Weights of a small spectrogram enhancement model: log mel input, trained on synthesised sound scenes: up to three everyday sounds over a background.
Rows from block 5, named by matrix and row number. Each number is 500 + 25 x the weight over the matrix's rms, rounded and kept within 0 to 999. All counts start at 0. Numbers have three digits each.
# conv: 3x3 conv (model.decb.0.0.conv.weight, 256x512x3x3), inputs 342-350, a 3x3 kernel for each
conv.37:493561530495506505514481510500514477502490512478519479494524507449512505501511509480466517490506524523539514483510526482505487537481528530520475482504484508519501504521520460480475494485516546486464523452507510501536477493472521516488494475467
conv.38:478549522488497506508502505462448432537518503510514509500494489491526486533494465487475450534512492462482513488517517466538508506525493471495532487484476474502481522529513512516490517517528520466476516495464528504482498522533504503505527512498
conv.39:511514471512455450491500476516526498497520516472491522533482483503511440530503494514512480465535546487543502472478502502473511490468531531508482533491488513516483469469480585490503503470453492518535503485506483441509515493532503445494528505511
conv.40:505527539506445515513507493496515508519509535521524492491491494478514476488517460463478496459477502477547533483481494503496561540490479562499496491510450517549509431472533578528453546529499475483537438491492455516448490508508493504483478474504
conv.41:492486532508499458463510511500520511528465502505503530538540491502520489505508511523516460540600563486506502482541520481492512475491497495437491530491522481494491509496554539490468478530469508498478509523535483514489498474489549528499519542481
conv.42:510497494553497551515498543504495534556544489507506472468451489461460460535544488499498486483517516489498505544496545522502497491481484482484522480561513482563511537529517522507465518519510572516445526527496471500527526445494523524476470495451
conv.43:527505547512503481461498489494533495490489497495446487559428554473493475540513555457516447445563576487445469461523472508476573519555519533491510485537480515506486526472529454511481506560504464510488504486488503519515483469588502501529490522466
conv.44:515527457504513474455426491512541500484517523531509499502495490519515513476539443444490470460465489495513499529503486490533490476477487485474475517518496502494521474516568501484525497494483460483481485500490504488459545504479463480517494502462
conv.45:545496516494527486503438470499555546459495514515507517516529498488491469488493509572512476530526482499491530505496494531482433483497516451526516494495522521504466508519520537478451460479464478491453531494508491494517493522518485421462524464478
conv.46:505540487510478514483491467511496474493500438514488494515489471529516507494495475487520494484476487489491493456512497525524498490528485500514496487509481488504501470484500486450487456463506490514526466489504485494522526523544511507553480495527
conv.47:546473416503497477498514481483479495474465486505533495495543500508515508466518514531494475505474513512535503426463490458503494470535521543535469510453527486528482546512444500498487476480519476500503517541509528494490516510503463481477523517543
conv.48:496475520489502524516515508496496497487501528476469515515540518464482444489520480457502497493532520522461497465508525489520482469503509491525470478511495532475498467498454513506507505480495510510484477433492460512476488477491484509498481506529
conv.49:495525512506524527526493493499521539490493499466536534506482499547493527506469517493470456501475495473513545526458500495500470481556515523515493471507510493524518504469505564471476491526533508456477551457519488539481520501506531465510507521508
conv.50:491520519538526461483449499484428451463503516442509494524518519548510516500444494495538543496494518487504544509500548481497539473499474508562517454489479492503529507468547527487514494514506553486484500510464470479563500483505482485501477450476
conv.51:481495475471508452494459484496468473504499508511498479562513466471463494493485547516513530530502521478483413504517479531548498467478479480495499476560541516476526517503470467488474478534523469504478485497483430508542513518507500468457488476500
conv.52:459501484473525429490505458439517492492496507547493500533447550512439508484525513487466501542486509483504494427485468496463478485475524468499533498511487522499503496494482476524487490493533503470532476515545497511488516485465484463476512491517
conv.53:484491487488498503446481523522504497487488484533522494486491505511497509492484448471493555532503478521516498500507495480526506503499477541475479501506498476503503523491472512446501526523490445468520542512471521502524464471460506500505470511512
conv.54:508485477459497516495476530501511487529526532570524506505536538518491473510535515493520476486528473490481491548537512508534546510514511547482444479468508484465497480532500511484482503536524506519512465475484515457471473499511527521535466453460
conv.55:507509467507448482441518487491527495525505480490514494523577490498546475481470520576579564525512543430491461515576565516518499462482521505432508468488515468528517482441483481561471484484504485511504519435493489508527534490480495474482478488508
conv.56:459491462476475481492525472533480519480498501496499475498523522483507495519505504559521529515543526556525514487496512473471463528518476455503552494489489494525504546494529507532480497511483471464518524483495484506501507499527495520520491532520
conv.57:524518470505492465502492452497486519527488463483500460488511504507484474481463498493501519517496556507499503519513503525509487504527507443537525489503484483514516520522522533525518512498517435518490527488519525502501483505490492495475498488530
conv.58:465525573472496481499552510516498483487475494476479500531554460469506511468534464514526509552543546474485489464481526515492448520540525463527529514500505483488453516438459526500443449511507519517463517506435486521493442495492462506537477507536
conv.59:501523481487462480494523507488478508502526515496518492509461489464511509501497511458524499460499487477502500482463467474505548520513497518507514474456523461509487521495462505522499477549511483536505518482512482481496450502465498461504480497482
conv.60:485509538479493557511518544522475442503492509537528470490489515499481473465483519487481504500493454460508469539591502437567539460544538518500565538539509482475554550545447500522564477478543465490528457520513462507492518496507477520491523548508
conv.61:516485466477471523495482519467492525505493524505497490507474489463518518507506506560518490435510491449467497504510481508462477511508558507519512525445500519518493505504506495480527500553500528512476509548547513511459481499492510508502521528512
conv.62:480475479483533500540557531503523502522496489491515502513490446536514521503530476470477475466493555496539511503493484486524509497523493464492457539499471521441452431498487498535503479434510479466554505530493514501529501464480514517512504495480
conv.63:474545494507450542532479424520495473486484455517455514522461484496453513448524476446493489477497518537580492516513552510513479454535524531510454561553511449542449527484507505542580445456569535507455514444504488532480442466482473483471491540525
conv.64:507504523494535532453496564474476501498472485497505512503482494518517502495465488499481523471513492512511479463460520476475514513505526520515541492481489508484512502463477523515493437465473544469524511517512480515489495497500490495498499509496
conv.65:524482505504555528511497481523523484514527530500468513493446505505448491520528467479450454494478530510453468430442493451492521548497495457506500499521531478489527515497439526515557448506501465527506505518458485473452487538531477486523517462462
conv.66:507500495480513478481466504580515439563540504507498517430489475450537462489501472515497493455514537489481533486511527521525529508506548491535488537537517517476489494529496420509537464515477494482470494465471506449503527524463467500480479542509
conv.67:482458479491456465528504534487534524477479478533535562502554512476536517467473488550585591500583519483463454456477486518513543491509520478495515508516505463489449508486457499534466444515503455474490552501495523474461459507495523474485513524514
conv.68:519539459514499468472529515504514553464486477507518488492510523468511572481538475485461469507533567508521497465425395538581491547522545535533414501446455509495486462483451451494504515538537483528449499533533464463503513461505550529537537504464
conv.69:504500551528487504488547525470528500528516535496503460495503460517504491578535491499500497520509484504518522502522464503507550455503464495501478517491464496509513477530510473465515526530484567532533522499505515506487506507539521525512518488542
conv.70:521521489505508490460483479488465483469494522512500496533495516458472532506494511524546546529492532507472511542546557528496470507541482538485507468454488476504505466552538505477488499517517509537513494532470501511556518480474507475483504518461
conv.71:421495520508495527535521478497492499533509509519480446479506481530551488566541493509528499510484532446504539507519497451487530462496477504524470494472455492452498478486490472501481493528505516539543527561524493529517506476489518506513520530503
conv.72:519490511526516504505522463487524554475486509484488474509543507508471519472485520508473476538532498459539550490484503487490511486464480522535522503496481490497519475519484488454495507492476470525515489476510494556520532510493497534576477498471
conv.73:504469453492522525486522524541496490538519536526509555524504503497491511490531513475499472463500548496463408544517535494507522515473524505454493491467492495508531493524507488513535514515518544565543518530550497521521484475463505488472472481500
conv.74:499513524529506513482488479483516490509516508469487515464498494519498481468508513511485507545522498512520517513477476516534548488521476518514518500526472532471495506503495487526501507487509502519493529527507525510516519495473502509520497488512
conv.75:495503504498491524488501481489485539508491498506501492496490500578474483491488538508471465506524505523505477569522486511536506489545508465487497500514530483506511578548516538502465507513528519502511512494526481511512486489493498518500467490479
conv.76:497487461517513488559477549485537491539516486520494486485538545488535522477461472491538544510514519527458482531473488541566479473512519483523501546517454512491523489519466461514487489482550505540550548480534515456458540487478530492575507500508
conv.77:441422465468421504465470467480495537511511491514511500523500547499491491479468506413497484474494461523496500471503457507504465480496493424510523475533506512528500487502464481503496485501495417581557434516511520520491517467487495522508465516483
conv.78:493551510496549573501475472501522534462482505469489427489450484501537442479534511467478484421513499451475490489485530565571540492513502529521532503523520530539503504530510525580552477428487530495532524509506493510505497461484478431485503493514
conv.79:502485470527478493513497481517496475503499486513493494473499506489510556494499548497506511520494496481490488488472459496473522475484477492502464483512481509528509475494482517491501479479493507525501507508518496489507479470473475463505493504505
conv.80:460483482468464491465485527477492509482523516478510504483531457525512527527484464489547489433465512446483503453486514516512510459492486513487490520538511479477496522516509518472432573491524499520491521479529515524519491465464493512491471517503
conv.81:512510492477500481540508504489498471502509533496498518489509517521517478501473525518502492474513509483512490498497490526482439512451493504496493512515518524504497516502511475468472491541480530501472492484499524546508510550553469511521502503503
conv.82:489478479471484475470491495500507515473490528501514533545476516524478547472509475456500505489459491470496532521529500461544526444495503443487527460467453491532525478528498501396456452491502521511431508454487456498454497484448512546475481523515
conv.83:496492495476495474463490505457483464495500499530565508489474481537492492502494491514468475506488472504534489499478498469449494530496495511508503503500474477469498521473491513503536505482483491470469475485478486512524518505480488502506536496504
conv.84:486456486491492490520517482529528502512489472508529538513512535508535547464485480538577524499547538447499478496546515487508578484481480544513504485525499459491486490514534517495532495506492468506479479487534490481473548549514548489547487494528
conv.85:490528498491541522460470515475504508494505485500483480483471488501513496507568517483495521423516514537466459494522535456472448493494446503358485507455428479513483469512500545526496508494489505552544520537486505521493488438475465498470473506534
conv.86:484495460478500532492494502530512494535549501551501520479569459480525456494489500472478461494494525498499517503534502530501487502528517545548495505549517521488501492487478531505473485511535462499528515461492528475485488546500512500482551520489
conv.87:511494503520472460469486538528527514483528510459510490471514478475484493504551537493481509506561489502495473504439473478476481518484482505488527526494516499504525491532457496499423480519504495453548478521545526527482546520526498472502549493434
conv.88:531534517511483482521521487552521491560514515531524556482484503508544502486467486469526474499502488494512430480527512502481523465502503475489513519504523473492477518531496513510466469529565511555516497500504497534507487508531515528546512518546
conv.89:500515533488522507427499462494522486534516486462478514434483524516540477500542505534501531536529525503513481477508438454503482482459514431537570495497516496567501472576566462468508528476492475475514499526509479482515557530485470529525474491521
conv.90:474508564500519539494516501463530525531542507529469486463487437429544523483527526437429470486515483498493474496439438560508461523461506462436511489467518500511463458502514438535543458500558495493484489513502465475448505472482506513434506471429
conv.91:492519498496494528506562469503502512544528503512557519521510476518562491467505548504532515514504508501498492465470503463477503480529549520482520519529503499492485547547476518505488469528608526519505513521518500496527493518474490515536476469462
conv.92:531439453480538542479479475479483521568517495479494510454495524558562506483447506481463499492527508497512487473482459497477485482476486428487421504515536507537528526510473496472501486533538515492490475515512522496495497499480508479505532481493
conv.93:502516475508506507536530511474500520535478510475483483530475480568507518508515492494505558492525515504485477551520544496512500493490523472496460504524499520549485529493524513471521499515510524488491452490509470522508508496515524521495486493493
conv.94:482498486512514482546490495500517507470524519479469491576517512501462457493544497535555519480518526531446490516453411522439413473494510587545507449486560499461430533472460515564508506486492506506508539560508517439457459474498565524480488510469
conv.95:482555479510546491482486500516481471530542499494528479521543475476508535507532504507483515509517484495503467513482467470505456446473475467540495524525511510496506530492504505527567516507507536471509547503506488453520520515495493516482498495532
conv.96:438505528552536518530503404500492506502504473546478467529487520542561486539487467454472526494498515541510491506503453547513493524492512510531498446524514512475521466486505520493552558545492480502508526496470454483494480514517499507504490491514
conv.97:526442529524481508482492521536448431491478479500517523496458535537514492495528490537502409501490478512528538465508465480526556491530506468507532500443500484504540563515508561478439511551537485518472500519510487522486513554513494503520513505450
conv.98:474456513436493501450458483508529494507506484540509518529519467517517506536498514492454478489475478515519476498467427515486468487530519567512467504538498498496508503557559508519530540520483504510505534512494445484509507488501489525525476515484
conv.99:488517475448521514509474488468500508477486507504502527520524508499549498515502515518514525523519494476526494488477526488505503472458483520543501515494515537508494497477523549495480475498469527536510508505494508506542506529555492491519526494540
conv.100:493511509485500503502503480513472487484492499500491486483476496562521501566521504506531539531444486511489520467529517528486487521549504530513462509491444488456527516577515518534535489511484467491452486459479502510522472444535559520551524526526
conv.101:504486498528487463535531539485503488514494504515500508496459467510502551541533509486513508481508479491506523486509443542542480465512539505435470461499536500509511538561529465494503506509501459535502491494490485559512490505467507542503503533497
conv.102:505544517497488530512510533536511493465503510501508506570572526466475484520543529476523475481469455492518468450524547536513521464507522520495501529504507476514498519499469508542476503511498531490511482485504508526527512523522482495498468478494
conv.103:493544546539508546462492488501510447540524491540524504456492507504558531501537514510498516489528526500521523472490465504520532519464500436488506445519509470491472530473483465501499517504455534544531536549547517495521468506512496540525494527504
conv.104:519466463506531517508461505521512499529539458495520498546493495528547519472505492465488471505473487509504473474440465513512509503578551466439498542536520489499532530520503520490497530512506539513462504550560492540543479503523506534461484470485
conv.105:518527513469515509496471504504479533497510547491541517493487508493507471522521521521527538564515547495458510528483472504514459491498472542494488461483517505472492506518422459520572515489489486457489523514505520494493510468506531501491491546496
conv.106:514498498502489518481506454509493496566520517452547519501511463486509498477524448503476509517473481538500483511515449503503482500488516477495531470535546451560476470462499527516520521495481485524476479543497504458571458504436485520531472466544
conv.107:485493506454472475485518514480519495500492519498510547505461510534479497535487519580516449482496474457466529499501516532475443491508477446503481516535485502519479558536516477508489534505478501473484470511494498526491487527493527542505468497538
conv.108:513510511505517491491484483473483465502522492514497472496514460499569518507524491477478518507506502455469490494455495534462454471429467475482486495498519476494466487475509495490487540536511524450457473488492483490521513518482544486473513553545
conv.109:563467496548485497494510466532505510519508499502471482501572446480480491498509554493527508533509501531506496468500475496489502521509476559500480543483463520507539483499476496534483471556546453526537473503529486496492539493440505511471452476501
conv.110:488429498516482462502528501494515486515490519457502533504474517568556531533545493472512518483502504498503512445468490489492487522528540486483515532497434514507509503504550511523541471507520494499510497531539524545528490504509530486478507492486
conv.111:564475529477518489489507469473473472500520488477477515503545535464457514479518480497508496517508477496506527521522507546506520506498490549522518533552544483513492521521478464512496452481469527508466503506518515479448505538506545486493502500499
conv.112:545499503520516486529519481506467471489478484510508478516503454523517516482546492489487456522561494480464502474487506475539536508506483487539468522512451553488485507492465516511452480503517468517463523513521493533512563538485497536518500504513
conv.113:472498509519501518505444505511475477507473480469493527490497455467477500532520493450454462509479457495483493520495448508466506517505479462476529496526500522437530476542472520448501517506507483531551451538522485532504512477488537432468542437525
conv.114:467488497503497507479482465507496534530522522492498495519517488462540531514500503470455463483484492483467498498514474530501494547513494463499481509516504513530455511501494495527538503517512526539500483486463532485504539496474518526466547527477
conv.115:506515491502477472438489524529458474512513501499502508481498527522509513518472453512488527479530498480543477435459497518500546470566530505547512495505464476483457498522505500494486497517506487470504511502469496499513544530475516508539499492499
conv.116:511496474508515509489485502474467455477465496462457482543524484493512512483493530449486505485464519467470455517505472482495507450470491495509479472529563467472485500488526496482520502490463487481480463538543479518520485508436492527493489472501
conv.117:505494506513492473500486521475506488464471494439562518464542518467538499557489511447473524444503495555487477505506526443464523547520485492526453530451497496486537500561552417418536491529462526466525513495470471509477483466483478543522529516503
conv.118:504485474482502551497552530492491536524533483462510523469518554438441496475524517490480515558522545435544494469451497507547486504500530534514478512524501507519451493468467482537492419551547478508504531480488494471477479426491506493454517488524
conv.119:420476476503466518538504464433431483522533475591556539507423517491480520479636535506500545526480422489551584503518553470494451510518534514501521520469503545486481488456511503466444423542524536439531483471470485600477527472469529491495500543495
conv.120:474474489473492487496521498516533487530526527485469498515526503482501460495528488511525501495473505510510500492501477468497504523496501492535497453497506502528480452472501500537531523480512483496524460522493504512489502488503506488470493497503
conv.121:537497461500474475551537491510524501571566570525501465434550551532504483513573448530543482525584519450472520493508524518483508548492487511540447485505458493516477505558522529552444473560569471480477537538526494469519514530559520460475469490456
conv.122:554517556524473519491481513530518507521492437534452473507471463534517498506516489512511520538551501533487527535486532503475520486507467527493536519519501481490512461510517508524460525463465527487506520536475491483493487467480530516512499479470
conv.123:479487486489500487499499513519523511530504535522546543516568500469496450482469528478513543456474476497487505558476490425490514424499514511497514471503496444519515539485490563554550530481530459529497490538531477494494554512496485493493528527547
conv.124:502508487506533468523470456468443448457449501471479523535496473532483532510505488448501534485478454487472467490479509546516472526541516523492471501455507470464487502544508469506503487493506457442526513447454500557515480494521523484457498566477
conv.125:552478482518480520512472518510535510541513511520497499474543501530529553506530523496479466531507509516472485492420482499461509508492516471535491482470503508513517484464508479488495488525460524543492507500520547516491483525469526486472525496492
conv.126:474476521503481526515494503520488508514504509460512462542499517454495496488470429429441435518507516532504469495503534461474461489506472509466545509529471456498461455523510515517489506463474503511498527523539494507509533486497498503495485490497
conv.127:507507518462472495525514526525542525506513505540535520524490462471519472520537516482511520455468457483504483468477506522452442489443437513557552372444461555509531507499480509493427543506506474521502487503517489492469491496474517495472501513557
conv.128:534491510527512519534484477470477474516520513535504465473512595481441519520530462536489499469532526470460493469525503521496535501466487493478516504478486529465517522501511531513466469535524501499480494500497503439527464508530557461479497479502
conv.129:506436539497411421526454423510504534489483530513500521521510509482438466503514495487490483504498490489542457482490479484476471454475457509521485494531481507478495523459457508470487517513535494454471502506487511497503514520510512519534534477472
conv.130:481497454494500497501515501525533515512525536517518497477502519508499514551530478521520498518501515511529489544497461519527486513527482472495472497492495497514497482508439474507504496543550517494482494505514491498483498505489505515491508512470
conv.131:450480495482494513501530483520535455497486482439473524512522573525497456501514426522544506546516477492497480482439474467469530468426492477519509505506512443514479490495497511473475448483443484494537495528482509523472460517484524505529497508501
conv.132:497533485497487495486504531517516520490495502522503509487491492485485475513511483482450514520498503487469411494518536473499493507537512515467499478492494469557485507516469489483508467484504500521534516526501524521501520513526468472470529468498
conv.133:488472536512508525521520522469525489489506499501464472449501468512517488539503498495541450480530471531529487450455471472492475525560517454453477484504441507482498504465473523505470493474515509530501508497517503489548471514564476495496488486489
conv.134:495504477504513501489476482498476512494493489538499489491519499477505479484524491523511487536481475461494480486496488464457468490541540469487460530500514474464487454463498537465474473494499467489478535509516513535515490519503511507491487460444
conv.135:455498511484478531497474520504496497543516487536485475434474468454487482496519507457484526468466404516495480452406455486480449482475543501542497523528512499510538543531529505539514465484507486464497483483492456549502500459461496447477510511450
conv.136:565450522498530488540528468500535507538529507534538490523518469502532520508504539513550495492519483525514506518461522510494532532540524531590507480600545510550514453488516499492525525475491518574479490510492503510478484497476461477489475476503
conv.137:483471500496484528523474478507544493525503508485482554500513515547482524502515432490492520518491475491446480477546520433538570471502571471524509571478495493511458487499497526482526495463502528494522541513502557475472491482461530505485482551465
conv.138:527532500530469504515475507506493489506504505480513487526490456500506507534511461506515468530504518514465483463478502442448489500555528515498503496502515486513512486513511517460535505505504493502479520507521491538445514527505492483509496487491
conv.139:494441450464466486444485538516494484533493477521509500495483465503493537510511517534547519482486474432465477509496517542518473553528536483478460487515509503506473505490514515546526445535512493509532483492518546528524560503488545494521509496476
conv.140:468527566493484471468511491494538524485473508505469516445597449497466460550438473465538528481520538475451489442493557512476510521477475469523514517505488535537458515481524562540427491578480446495515516474553517436499507523451453484526465511547
conv.141:495493513495491463517504536501484485525513486497531493514483493515470500506521486476473541487460532506471475558514465527515511537488455546495502480469474501485493483430496498471500475514506526552509538464482479488508487468454478466517439492505
conv.142:506478473478508530498511486546529484501500516476540503458496532467480577488467494478487534499511504550470467531502505502507536478496518523563528505533508481537540509473493500526455470508517515484478483465512474495485515525498463491489506466491
conv.143:488410562503448523464523491509488488508493446509534491484523452486504509483505444526495491472500514492519518506529510496497517482469515420628488471569521466548488503476510533530483486511488502565502514494484512501523423533528479507476461500466
conv.144:507484519506500490508472524459447532475481522470502520492470470481509480507497535467433446471483463511515506486527520526472486514475494480504521484464458495473493502476481487474441566563485504490480461465477512481479460479506466495514483517502
conv.145:538524463457492544418514524530537511485513529524505507503464509492488472486530481483499515490505513518483498530502478511508535510511481521448534504469508500526493499477488487506510513516456549502489499516554511495478465497471480494504497500513
conv.146:506559494490497538517521511513495509488495486490525499492464522506529458424485519507514509494446496495482452491499501504489495480477509486508505530554476492509475479534495524527482509483523497514534516519531522509484527464503518522499446498472
conv.147:493473502521472469457468482510531509525518518528530499492509450521541499524541445489472539499531479503452484576472477550536499584535546503496513488486479509475537473452529508519513546530467514482476458492489508496507494475476552513430454559486
conv.148:482515513523517511480472487491507488475485495479501537479492479530481518493570497470459498520488485531511489505522570489499491498522496513496463512494478454508507518506475515493502498499515474481467471514484495510523517533522486502513517481463
conv.149:512528447508510483475541500433508484543546463473523454519476489522509502559513515513436554483481476482486500480514479457467461498520577514550471472498508549529506426444512530474485506534506550442535512461500475496503517492453502485505527525473
conv.150:497540509513491510465523555502496517497459501478471471511539533495524516501501489517515503510532511520512523458508510489483471505521492544514484498509478540489499501504517465468496471516491544520514477486514499475492490485491510471475503514520
conv.151:491499522462514432500488472453464502482492545533538540481484515520485519536463505431585495487449537545499486526509445521467581534539429487454531512541460485521481524533525493499458474421433490488515508430490539500452514517552507485456464518451
conv.152:514515532511497490495481497520523500524525515457491480526527522498511499556521516536485494468466515508526506504496546491492515511467490464452468494488489514468477508504540482499492460488471532505492531504479482507481507512490514521509463519486
conv.153:523528497504533483510517470519503470496516507500496500534556539532515508510495502484461489499531488481482521569551491524505514532502526527487497518516493510485478494492476462490519526510458492449473512484456517484518533516481524545533500533556
conv.154:472497495476477523522496498520497497467460438477478544538484513522459498492497530507499489504477573496447444420517481471513467516522535500496471507508497497495532494486457508442493473491525488498493465480500495506519488503507481506452486524505
conv.155:505483447485497513467483497481496468481508498507511485495489441491495511509515555484486500508504466481502471478509471535546517525561557490527472502495490583460475499507516526490479480503497540499490525513538496530495504518504518492512488530528
conv.156:511502432497521508507466541498504470507468514502484524462503441510508496482539505492443494536482512513436476451478452535509425512562448496503492526518534476500511521483483543580465573529445482468489515470524525484520509533496566508446542518475
conv.157:470485488492484484505460505525514535522526495499493479514543503490490502490486476486521524499502471551500496517469461531526502525529498539487519483551551493534538523500512498506519509482515507492501507498493516505458499516537508542493522486518
conv.158:487520501510491466485472504499511476511494478493507490518450475528543494522501521497488507491478493514503468487486509507515505515534529492490496477516486509502479488522509504473450496512536488492513500460539500514492527486523466524510459497516
conv.159:481506505486513480487517538485493507464470519510512532526491503505494473473506509511467499500417472507507550476506530485500484516508512490490476510492454483515532497475517541462499491523480494505518520489507513526504545523512472460461467464472
conv.160:499531546507516490534496471493511507517482513514514495535522500468474494489470490503526488546517485477509557490519489463455517520488520478469496464480504508515512461481517562464473539537509542550539515485494464483518465517503528542569523547512
conv.161:493452466494481504503480516471516500534513503531514503486453486560512496494519487485541469521542496497493519494472512528520500586524468521466509503473544497520486487493483475508508505557508485482454479496523512485498584450525520457510532509499
conv.162:504456512519461490455464468488497516469531509512486465530499485511538549524483496529522478562549509524576567479467477521452502522515502507521535457456535513569447474535483463551481435515540497452472522523482501470479483544521514548549504512523
conv.163:475531498500494499486519500478491463488509468478507515510475531487446458478436507471480486503504528522490501503479491511494491525520502486449467481529523489542486466478513518514467515483472491550494490515513502485528500503505484488497492488511
conv.164:506554504554510494504533503451493491478506485460460451522502509510475522502483490524497489509476477547501508528495500535513496501516459510484449500515520525513537507505474506480504484473503478525536499513470470519471489501505514538494530531527
conv.165:501513502472565494497493505501492508524508498520513517504507439539494524477542542485490526494476474508522553528490502506537518534515464502570480502476441539443464459492494486510469490512511516491487496493487470526489497567466540519569495489458
conv.166:532527474480497465462526496492499519506473455519461476457507518555532516495550488513521528511453492456515516472500588495460488514510501530509482549508449477494502503472493554530503490510506471468529519439538498532532465452516526480500502474531
conv.167:543491504523477553495493470499499503518506512497497523447432478546543493493542544517446496492506567523480490459468484501487461495486486494434503520515481512491512481453469419477492487504523539494529493483488504499527493475494498491509455510495
conv.168:478490484514485489511486519490515517500502495458471508458564515489498509486476486439594500462516481437441473437464560462448503450510515500534479543485499480505460519452472447524476484469492509501480460527485484505499509554478456514549490505490
conv.169:487486458457497510459444484536492463512488485515511483487492493518514486526512520450488479471470550519529555494469461482491534506524520475512499503490498480524478507495485441479504516499555492547520523512486511492538520521516483467523478435513
conv.170:473490509493515483495449514523492498490501509529505489497489476474494473528489487475494502508462482481521540466440502500457479532468499498514499523459482475487538499505526551494455498501467481454510517497485512475461504449529517454525519492482
conv.171:525503526483511536502516487484495482508510487490466491499506500493488459554486462495499493503510548490523506503508516496482519491464485497460510504480497543512509503487463484464487536483497499470501514466511503494523508497515558513573505488495
conv.172:499495521536455483467491468484484473519512491484499510487459511499514508511496496521556490523514517478523505452499528522509585489504551476470512486556522484514485483486483493470507479484529443498523493491504511498485469526459495481496504508518
conv.173:500497512482501503517490511529508490468485532505501476481483467490472467527551513494522525489477489488497470508475511493471446477501466525508500477480493506499520514513461446465458527524515503464437517472509508523495465485490525532490505500452
conv.174:490515515518494461485498526502484476532501519523521475519490456519503493506481492513524525461478460482503517539529512520535508497514530506512524533485473491511469500500501486520487495530504558503487515529487505535510515542517502532533503502499
conv.175:472499484500518502511493525539530520517509541481473469506473457473464511475557512488447489519509505536502512500508470511517514487466480516468489445502511522499469533485523516511489517468490527484495507521450494547516481462456463496476493481487
conv.176:527511506449503532485464503481493460498497509497516498456490484444460513519490475507486506515498506483499463504516569463506530484433448543501503521501515468466556458437524531501496570493414467548521482508496486483517473467490442481527510501473
conv.177:501514497545528499534488492454485464486504500456457499481461528517509533485477500521489524525483521544504519566464462573504498552502514563478489521486488461532514485511501520487500493480497551451516530504526476509499484512514488535521440547512
conv.178:524497442481456481531479540581493480533537533535515478517602483504481478480492546519502504546482471458525565541510518536506493507481492493447445503494534474469531473488498516478475508488487483529542497496504529483498534512459539515471539519493
conv.179:490532489451470508483499474503503502499530496467530514488454588501540494467521468438472514510447437479551540550491481504548503451506537476475541470496507496529495475520495518508556494446519504505503542498491507536510455469483493456517516503476
conv.180:499501531539502505506494496486482512529476542478485500464502521492503425520464473493499526522479496510506464478510497481505516509521532544487493511523520490522460498512484507494466473507513537502516536481481516507461509492492485502542546519489
conv.181:496527478514521501536519489511479478482493499463498496470465493489473474509516508464495500482479479544540502479469489515559497506521525512498477495496495466531514514483507536491529520505471489497498455513500492513504500487546500490528564493522
conv.182:528480550525490488535513506510521534522508514479511508521547504513528518482523539532495544482480490484498476512487515495489486551509478438512527488475506509505494456485497491482508555520462463491508537520500505477509465502527488474488478479528
conv.183:477499518532485469516462486493450503485475478485497463501508506476523511506546532433525524476517507498508521461489520492507521498518528455528508478502517471526502452491503509492483475485488451512506519516451496473467503478481513454498521464497
conv.184:461535486520459529533568519505473552476526499521568477510422544418511537485516499538496559488418444457560546537504496482540461502463503504559540479439549528516455481447473592531524435547486486487515530502477487512448476496548455502486547491487
conv.185:489544552474497530515463507541500497502487521551537530566548517486545431469494516439493511500451485468491515480499470503516491485473489475537527540498514512480517523539523506542536594522509529555446523510524489515455513499485499525472510537487
conv.186:500483529526460546503426525502480515497528509496538504552475490495418463496466498531505478520501494452538538515520494496494472525514561512442508479521549475533530491470496514515464481477514497532458487490534479514503456497489482519505516475493
conv.187:508545508493528502492495489535514511525494498480514517498497510526496477493506506537521493515521515503509504527501471530505483516501519465490534491474476509506508515505469520504520507535540509514506465484501486510473518479487520520502493517499
conv.188:458455486458476493465504508518499498516496486475480495484477482478512489500542479474450495500459490505506498493464482495483480474506513552500479531483490526516505487510522440448491512551543461486498513485539514498532496510521495483489477461447
conv.189:480512539485520553529487559529506503448483527485509498524531497473505463478531526498479516519487512500486465482501506465470476505490511448548504522520519505509504517508557471504512503493482485561499533480496519464527505502522485489466495513501
conv.190:521503526484493513504494526513471477488490473501526521534469470452514511469522539517528523502487540510500465489504481435480500456494523467519475462514466531499469462534537529501489492492512452511495503501558464464512496515511521463519541465481
conv.191:500513500462495465506493499452450500514507486498541468507507499506485463460490517532498532542476482504504474485465496520511480510454467540543517503523511521491492509510502491524496538467472474464478498448436485500459504513477511491480507502494
conv.192:517539482451521571509471503466495497514491511499503496551538514490464488453509494480479473494504579541514499477471502409488513532512514502489441522467497472521498471473516487465566478455482551512516488522505525493462506439536475484529504471479
conv.193:518496492499537445470462492546552488497504489446494460520491519514500492530488502459573522515505512526467492534516504519488464480522538516518492543550493482469514486520484539502535524511482528476457490481507524474459540457474496483453512521491
conv.194:530526437438431486431466505524518484468520504542563520568518506505458498429461501517518536481508509451555550491496501515442522594475438480523561486503486490490469520471515497508511469473509500478526543513464487510509511525514496500538480434500
conv.195:501486537514516470519427515470519531498500541487498525517512471493447526541543464527475487507535516550462518572537511418498492466507520497514466540481489482554480454497534503498527424479501467507504479470515475522482520539497513523453477550481